From a checkpoint of a small multi-label image tagger: depths [5, 5, 5], 4.5 epochs.
Rows from block 8, named by matrix and row number. Rows with one number belong to one channel. Each number is 500 + 50 x the weight over its row's rms, rounded and kept within 0 to 999. All counts start at 0. Numbers have three digits each. After the name is the row's rms in percent of the matrix's.
# convs0: first 3x3 conv (model.blocks.8.convs.0.weight, 96x96x3x3), inputs 0-13, a 3x3 kernel for each
# convs1: second 3x3 conv (model.blocks.8.convs.1.weight, 96x96x3x3, transposed), outputs 0-13, a 3x3 kernel for each
convs0.19 099:492419555461522454558523535521471438503598614479418490487475524527456481450454498446485449431517401474505464365519595481452523537510559514479512456528430608426528476472542479561546488488450509422470531514534512471544433493465509480398422550473422517485489427452443500544510486574515472548544645461519381597488607618552551549448445483435406601450563469555451476604602531470481476
convs1.19 093:608504433581519622458441483481540596365526449455533466444478481519447481465550496490443562422486516503453519498557485532456471504571588480521555427526575533506541549468503465440460464533504537489477509537521466610424487571475463538421348570577401457475475443469485410437500536487520518548503519529490549487545425477468560495509555556471540634462539534466471513466518448469468532
convs0.20 104:550605510555489529472471458568474486500410455524510524505422499577407475552461505511528605465475508447486437593447468527405495456581536475532508500651449513441485555540543407534466476511476515478478574465471473592520534546550438406448436478479510498560524485470508462465460534531452598542391555450562542552532495535484563498414564495469480552447500499532420505548472591620428435
convs1.20 098:451465491455643505578430497516439499443426458469514590567551451510594545508466512551518467458445487459570559474516419512439510408426504483527454582459528579424517463525632593626568538590515558474489453471517551586502482520393545502504519437489487467515498492456482531479539429452616505456463563528540487448515587454564503481525443596506500612545494516441527583488566465550398534
convs0.21 104:455534462472400596516531514492553521461427463546506493530408429442462572504500546501501520495463465543505441435478570404369366524461545475560525557494579527484502518462471440509493554566535549552519452494469420444467509520524565520474637421526510453527400463531443469490453523485499503518482515524398476475578318350543558548466516435480441471510544395446368513506441473510552533
convs1.21 100:492556554532451445606397567342464479447469466547439512502569485591537450601524467504439457522479472517605569486479526466430456503532374525504495557513405628593545572473565592525561523551526414501543496462531545510441505540445602429526444562477534491531495475586526527503473518484501492544517561468532507610465417437418462577521497380529521638552629482461561543474424524431363478
convs0.22 095:489515460551496544464592428491442398461547537494455396465443493466576454527548481470514466424465440447543459466521584483551439512400457387418528473480597462440444462530442490497471479555388471461507519427482436501583498462553507421515480519501414473412511547417479510451430488474509364472462437508513471453418535469525552444485477517451392547594524430464524542511520482538556532
convs1.22 098:509524412535470532516398439468572399552514553469473501469481461448512494613515499500604557456486417486558498473457493501418432505529480479500567500497528522526580550470509465478528479607540446463516521450504527522455522498533467476544465528485478569518443440509552479518497479478544491484565556484424466573527473550508518493423407519530569556508502545532510465477600493513587566
convs0.23 101:469502597473424439581581449499579632401507622565454532473506442375499611429521505577480515539502520536517417519445499567501493583508529569413461564480416444485497449495475365579500438566532532442457466532465522501548508476409462494591504514493563560470512498556511573495517479506561406447501476473457473417469566510456535494502505495492434590511610497552451523473488567445497423
convs1.23 105:457406466465536501456528545518405528528506557452389527492461393408541467514535458583498459502548507498532492469483506456546541442525541517499543467492499472544578464501465403508511406545493462484547448507521496556539507519441466564523549401454505460463469480582439419490463522522522425472482510519523464563519521420455422476527546438426453538489518447539539495493498476493588476
convs0.24 097:423538515459539521519481438534397466377440464475416494533439496402515483467515462451504530486517481470583519438488546558388512403472551327538520517516663553553463504479520429571472524425507500430443503533467533513523561487507478475511450433460490566386620510471517472434555445481496565587526521536392426444392472545412524448518538557450445468449420484439490520441540605460471479
convs1.24 098:520479567531572526489519478484433463443507461541529392508448377499482439526471432550483530543464475465465482499505465514520473526576504486424533459545568489371545502512466507539509530506535487460377518560571557436482456435433470527534489500580513516541439511420592498486558524495558572606448430510462461496451422456415478533471422417550468441545434484493511515484492440510513554
convs0.25 095:482514467508503408475411522514542587425441538495464492444446421564432419553432447516523447560462501545550473594519522535515515611476489582452522493465490491383445600517466557514475565573509427463510421473587442493591475450463531516474535580458543507414573471480483495409550495557596527594622437503497432465505483535443509490517450411530418455518458425486522512548629513499475505
convs1.25 094:443481522468434460488496553611522503501535576557539578483464467548502497537526502521494435473510457468504567514510502515465595487487535534441439518371512579546451529545416528554513480513529567484393498473545569451529578544429551522507508481566626599567532546592444553552563507435509468545528553510557485425527470520473508445526425429460457417540458471508430456468576508428510606
convs0.26 096:550499406424579549513531545496488487437470432448451468488437521388455494486433441560497579531479484519509503445464408406371361421346409494545520408582522481576455497395511516434548491507586467503449573449448444430421470497505446494592533517487542499505508584485423519447568609503488579534496524396454517407505528460490529515507542503536489496464536473384501411479487519557503495
convs1.26 090:466483525478499419566506552552592515517461484507555576489523411491473445531495495538462539464559496520517577461497423476438440512420512544532471393487475479536507553435396508434494475500476560454383447469455479467491501539564518566529535540524477470560455540528480510595622517588454484503540535423571524435497490539613455427445498523491438453483371494455500461503445450555418432
convs0.27 102:599527460516514482408554425510439479475494511409490486413520487612554500412546475474413459472557538484501496349496474466567447429400512477430484440472435503587544406487485650489532405456487472451418497478461415455487467522401536549444475523558533463601452568447518526558514542471558519505473571539490492538495528457517454434561642484488490513616518540484460522540524484539484533
convs1.27 103:575423523402553461472557596526454412496451529522619415495522515422532578496451549461459446379439596520501375469524417541385512545444458440459461441488485476436453475462514480490472516500507537565534454487413446522520515454554535567549508488547478527410527536536506548470514440505492431475507507442525456469501510590453513537502573486425412430473481520466505555493430514495506500
convs0.28 094:499542549472551458530486496556496485398490456461430478501472471526532543526579507414472509526457531483523420527456520549471463524566518565516547482511438529478475535497526497515507473552467467459525485413575481542473433423477523512485481553591495527448532548544560518513560576549499543428456562431480523524463404380461479455517507400413456511495553431570480481413488605405510483
convs1.28 097:474443421456511518549517596400449412509475527452519518501589485411517544471516531433551438466511478499438521428522544505544545495512517471597472459469556457404460446425494503534447516533496526383501494556474534563511444533511551510534502517543460512574481480387468517630491497481608433510598580525469454501522464501593471485529511475447467489494499460551536517472554569556620543
convs0.29 099:415573526503461496502621497511536464544444486496458484509440459537483454520542472499468489485450600482502425489420604494417657491538512443477641520611434510539458520463443476501446460516486462518456504498573490512477523460420545394305527458394574573434481531494495509479457565592468545409472345449453497487455482411473426437501469539525538356502472541563445639485436486487477539
convs1.29 102:441549500441639576611572489494525474459449485401490521494478544561502530508480417550452523572493511467477486491503511567520426602538477494414459531436532538449511442496522584480498529401427552483490449462511495504488436452557353416530372542442474556515479480497550457548441373466520428373532495502416518434469498567533511468472480521667464537424446538453498542568495520479524379
convs0.30 100:459476541508488376444470423476653540525588462548520448438558466559521470604520422562504496479447515501447457523418564499479492440427471493448486471484405466507395506514505480489500498406491532517437403572543584545430327568497483487533514480585548440435526571546509521466462551472474457500468415434480529378500553484468499501507509462489464510448568441562507436459584466540531567
convs1.30 097:516509532512441506512477476468531550553528516527472575370548419499506485503579480517398488532454498607547475439480484505477485463536580594562413553523471407376426473560500482517518391481552429573404524419526423453517517493473523557513457489611616486528518551516471517531564466448478397535462508523507469545436524483498545419603430518563438546470508553484480456528417446436536542
convs0.31 099:420411418392438503577483460488486510509555522474531428499464445401528525401538526535461451550455399557526473451507476426466428389537548454539414522396482489454434475510488543546468529531509418482493457475581425604616472486511549495479441491478477444449476470479510626481517507538461548571480525412406542546559428484466480475518513496493524458529510486569461477548476553535587460
convs1.31 098:505478398415474483443510498465453532506495563480540432561479483563520468475512387516453448471598393469524511452461529542533469447545372543477532520452368525463537547468566472535520516440487559493492440509445531480477526474485406480527507509542495484561411524510461534469537492528542600398548568551471472415517489443591430510446543431483526498590485489509548574473547468501544582
convs0.32 100:514492487524565491518477533506492502428492497433402471491534469524517482659515574525544561403465583526531532404506584480442548430477508534561487511564496482594458481517485447521508492533483425433406545493385440519505447547439530577584469413475433472427563433526397552477442505413388419499567476533553636463464484463500494457424473467509479453513420475524470493505507453487507522
convs1.32 100:490545476482480559417528586491472455530607605445512476444571588555578498478544498535454449519498480466423442500548505555437454551449597549446434499412453488473472515561588570531476509619543480495458515432496512415393505399479569536419428471509498544458442523411476454438536578489464562576535490543477489452464495444490584557529453492463512480522445549541542565536602515498520558
convs0.33 098:454503529473502538383493543579455495521568495442575547477492585529522440564443532468525526541439568524522457464529462500451528534460518443503450491497523521573503477554466488442482457562465443499468545513487595538516437421573514488482508497371469458491555441491560441528474510493454465487482506492505475622485481510570492513503497497474487445573439404497452534493547461479501475
convs1.33 101:495464472532507477596508431456576569513637463482561503534441531542440528585500487458462464510529534439500488434545490407565490540513489487481495680562624460533462517416550541530443533496482471477545505456520486528481492519509460493463477545494427507520465575487526483505626433546521446506417415442483539604520448560504504572541501476479442604563430504517516491496459560514416429
convs0.34 096:511483534400515547500503487575560489542578468376514469676524539560470499528462492539525504479546432448491524545497551471508492480466446416521507439503531517530507486460510495489488394531528403476511548595496525484522439517569470515524480447534476514428453509415456495494469523509356482524485412484443523491477424435513417468476531552472636502526477502441499444513444466496540540
convs1.34 103:545474354531554489500511550538560488553523484541439449524412478483461456516527501611550558531505495506480445489439474485566512521550469482588469417512497497487496565442482433510460465463522505554568541437448455461570504473540458449502469471469509527487548526458438511486483504472488465518589494362466503417432472394538467479429516466413459518514521462546447465497473414445558570
convs0.35 098:442430436430492541510536531534495509383523482395416421453522470496489442455449566513522498519555545440520489530544405441516486446466482576504375508519513428462449533480480591463521557560480516478602485505415462617448460646471536561513454494564551492567471478474419538474438437492445537467484517517463557524461518499465479558549521433537439437488431482604513593439479498464509570
convs1.35 104:502458509540427478553501506476448440489535548582577470513540527397580527482494497492450492458530568428602533483581521429517462462395555476567545528496549520424512495547534590465517577512512555523655520493631530562418437466497512524502508508429525574531574518555574648538511446612591580551474509451558545513445478538542573542520548436534543472567498526513456595564529509451484553
convs0.36 102:516445499485517482460536504514450394451542374564558513549588489467487536439535468504539506551512555578452476492460442448515476512503487448471461537513469518544562510499466471535439519484432475491489429448495464571518568487480470439521515337431526457473570542504537532497499518443432512544515579525592466393546526464522611492459465480471463447499507405537456431587460456617509533
convs1.36 102:513535499483431573512502444471538532543483497469471542487465509510449504481525429488420474532486442470467544428483543545546475450478447497395487469484470468442468539563485600490514479437490524498485483573599518482474452413420536529439489482518520523441489530497534569519586588483446594556440471404538505467564476439371483479490565508473466520516538471360518459509467527540560370
convs0.37 099:536526510337515545515506485552486560604442353464467504537596553561544513623428471492571535579510486437447509524492468497458590501473528513447548459407525553482603501535478493513470455546508437470444453489563478462485510591548538488537495420481583447438497552615534477440577486554475477452540450471459481535616586530541530516565566591513576542414491540475510530489478614552494530
convs1.37 099:432494436620550488479519453488594521557544460425461433418478443465459530587516532469584416575379542344500524548501559506591505423455451535436481582508488509501404600528479415489422493456486433401506431464542490560506402532418483578461437523480517461445543535547412525483515459552548540437443484439499664426384575480525570495536492521490542505443571508353473486480471452657416457
convs0.38 101:559449457505460502610521519564508363492478507470569560462562475591517474489418517549493469518452550498608494479564448552525432485494566531644468518473495450523453447485472454486493488547520492491473555510606481448441518493555400398446463498538502504465490472542524441469543544571569551585432490534454509521503461542496522460455476528484446497422462482530498524465522454468496462
convs1.38 099:438445524454550471598615543548512545458507409430478552528590535512526511578506472473409495537479487504426441491569583506443472341500534478537474558521519570467468522491516586514459531482506404491536452417499421421455473490572532529552484497480507471466492513523456447444535472533458488459441520450575443537462375583502505492618476427512540467479446433504502452489495551528412530
convs0.39 103:520487503498507520463406528578525516437491534504540532462513591593477464526518475511486522451547507459540493469431424458499527540473501487447554504518494481518481510508516440558452537425467499507540554390414470442485534461522485596564483456515471520480519561442512508522488487507557505526472510467473560421437514527552512494460525454517545477557545576550497460410505454462408496
convs1.39 103:468528506499541427516539507418520547491459416514427548497530459614536421415539598434468474517434522659518521519481449522498506423507563438440499504559481506417534498437469501405488519529539454559526400445439503477500526456510423533517484522550503501562419465519505501436371428481418414480546485525471473462423476488486566451500521552472474463565473526446548466477518564425474511
convs0.40 099:475514484461588491453404521517483482468545420562602584460535540440589550475545438469527516494507497451455413467501481540465381435440494520488486478464588481587399533524526492477536469528475502523482506435486486518380518544439446498433481521543470533530438458505528471404394492531572569584537472431424441519502487434437558541473541513517540496542551519528509459465472472446465534
convs1.40 101:507617501382479507507531479448490448509422460461592468515482521546498487478488527516538556459472464415439520461555467550435509380506495484453468426534452443516540467496424496471486506509494470467519582538479491463509559481484540502460422478536537387523525421465493425518460524523534510491472540424524511457446578545523453475490481511488468522523475500544620484542492515455493531
convs0.41 100:511391520601487418476478492566550530489505443518545531552552480587586554527511523494484526516540461517453638545464388476395407503498479466381564586513473435495497530477514520525526535544422412541482513568538566503462434521505558515480488570524577557500502487469430545530530496487496527462507569416422537429493506466557495537420531487414577436466478443479493505458486620510563508
convs1.41 094:497517430508513561511499481442526542577565381583404457539474473462598551559453544470573510573470490531413468547387542501439565423406542433460485444536367481418488585481465513491462423451388497448581502540536467400518462400487539470434559486498471459496469496504501474494581530552454467446449426469568453581535517520531473454498484463540531449490523439574452502588522440452481473
convs0.42 100:550470444472500577557524491527542492438432550465479509432607506515537467422528574517513455545530513460500409605485528582527418521493511681464440614476483471469449507524446447531557518459483551443422532455476533474528489614488560632535401499551523544464449518458518517484522465480509588595502464591559532476480560446557431551441512500487504502442502442506570500523443362514423458
convs1.42 098:481445444558536457510520461488539496523483497452473560521592503536509566438489569503498484490577630460537427471550537505444527394442532464470577482497617496485618541492527491553543497537507463538513547492448389411437551587477387522559552511504477486463506518489546501422559567437525533458436491407476542471507485534467500568396428516422456498440419413541436445535463511482457456
convs0.43 098:548589540527578488446541457500453456486474391481528506449543528563559399462428507529551506478507562518460533482520572527489524613428502505532524601522470437498449480499553428536455514563427485535490604408462391467488500413532478536420429436499517502489520513585518575463473540503495512539534403568479524574449461458450443495576519504510488553517539510517402609448467517480512579
convs1.43 104:461446387449504480500525596460492463515541479462570520387508418460386567400393540449500478529549512530537558452489448521464519575540463420502567416430568459553642420549489381525498461565559596402511541482589420505504523543503464498500381559463410586491434578539605542585541471533502430516489505500512505524445461494481443513564509487507485539587512529505559474462513462431570459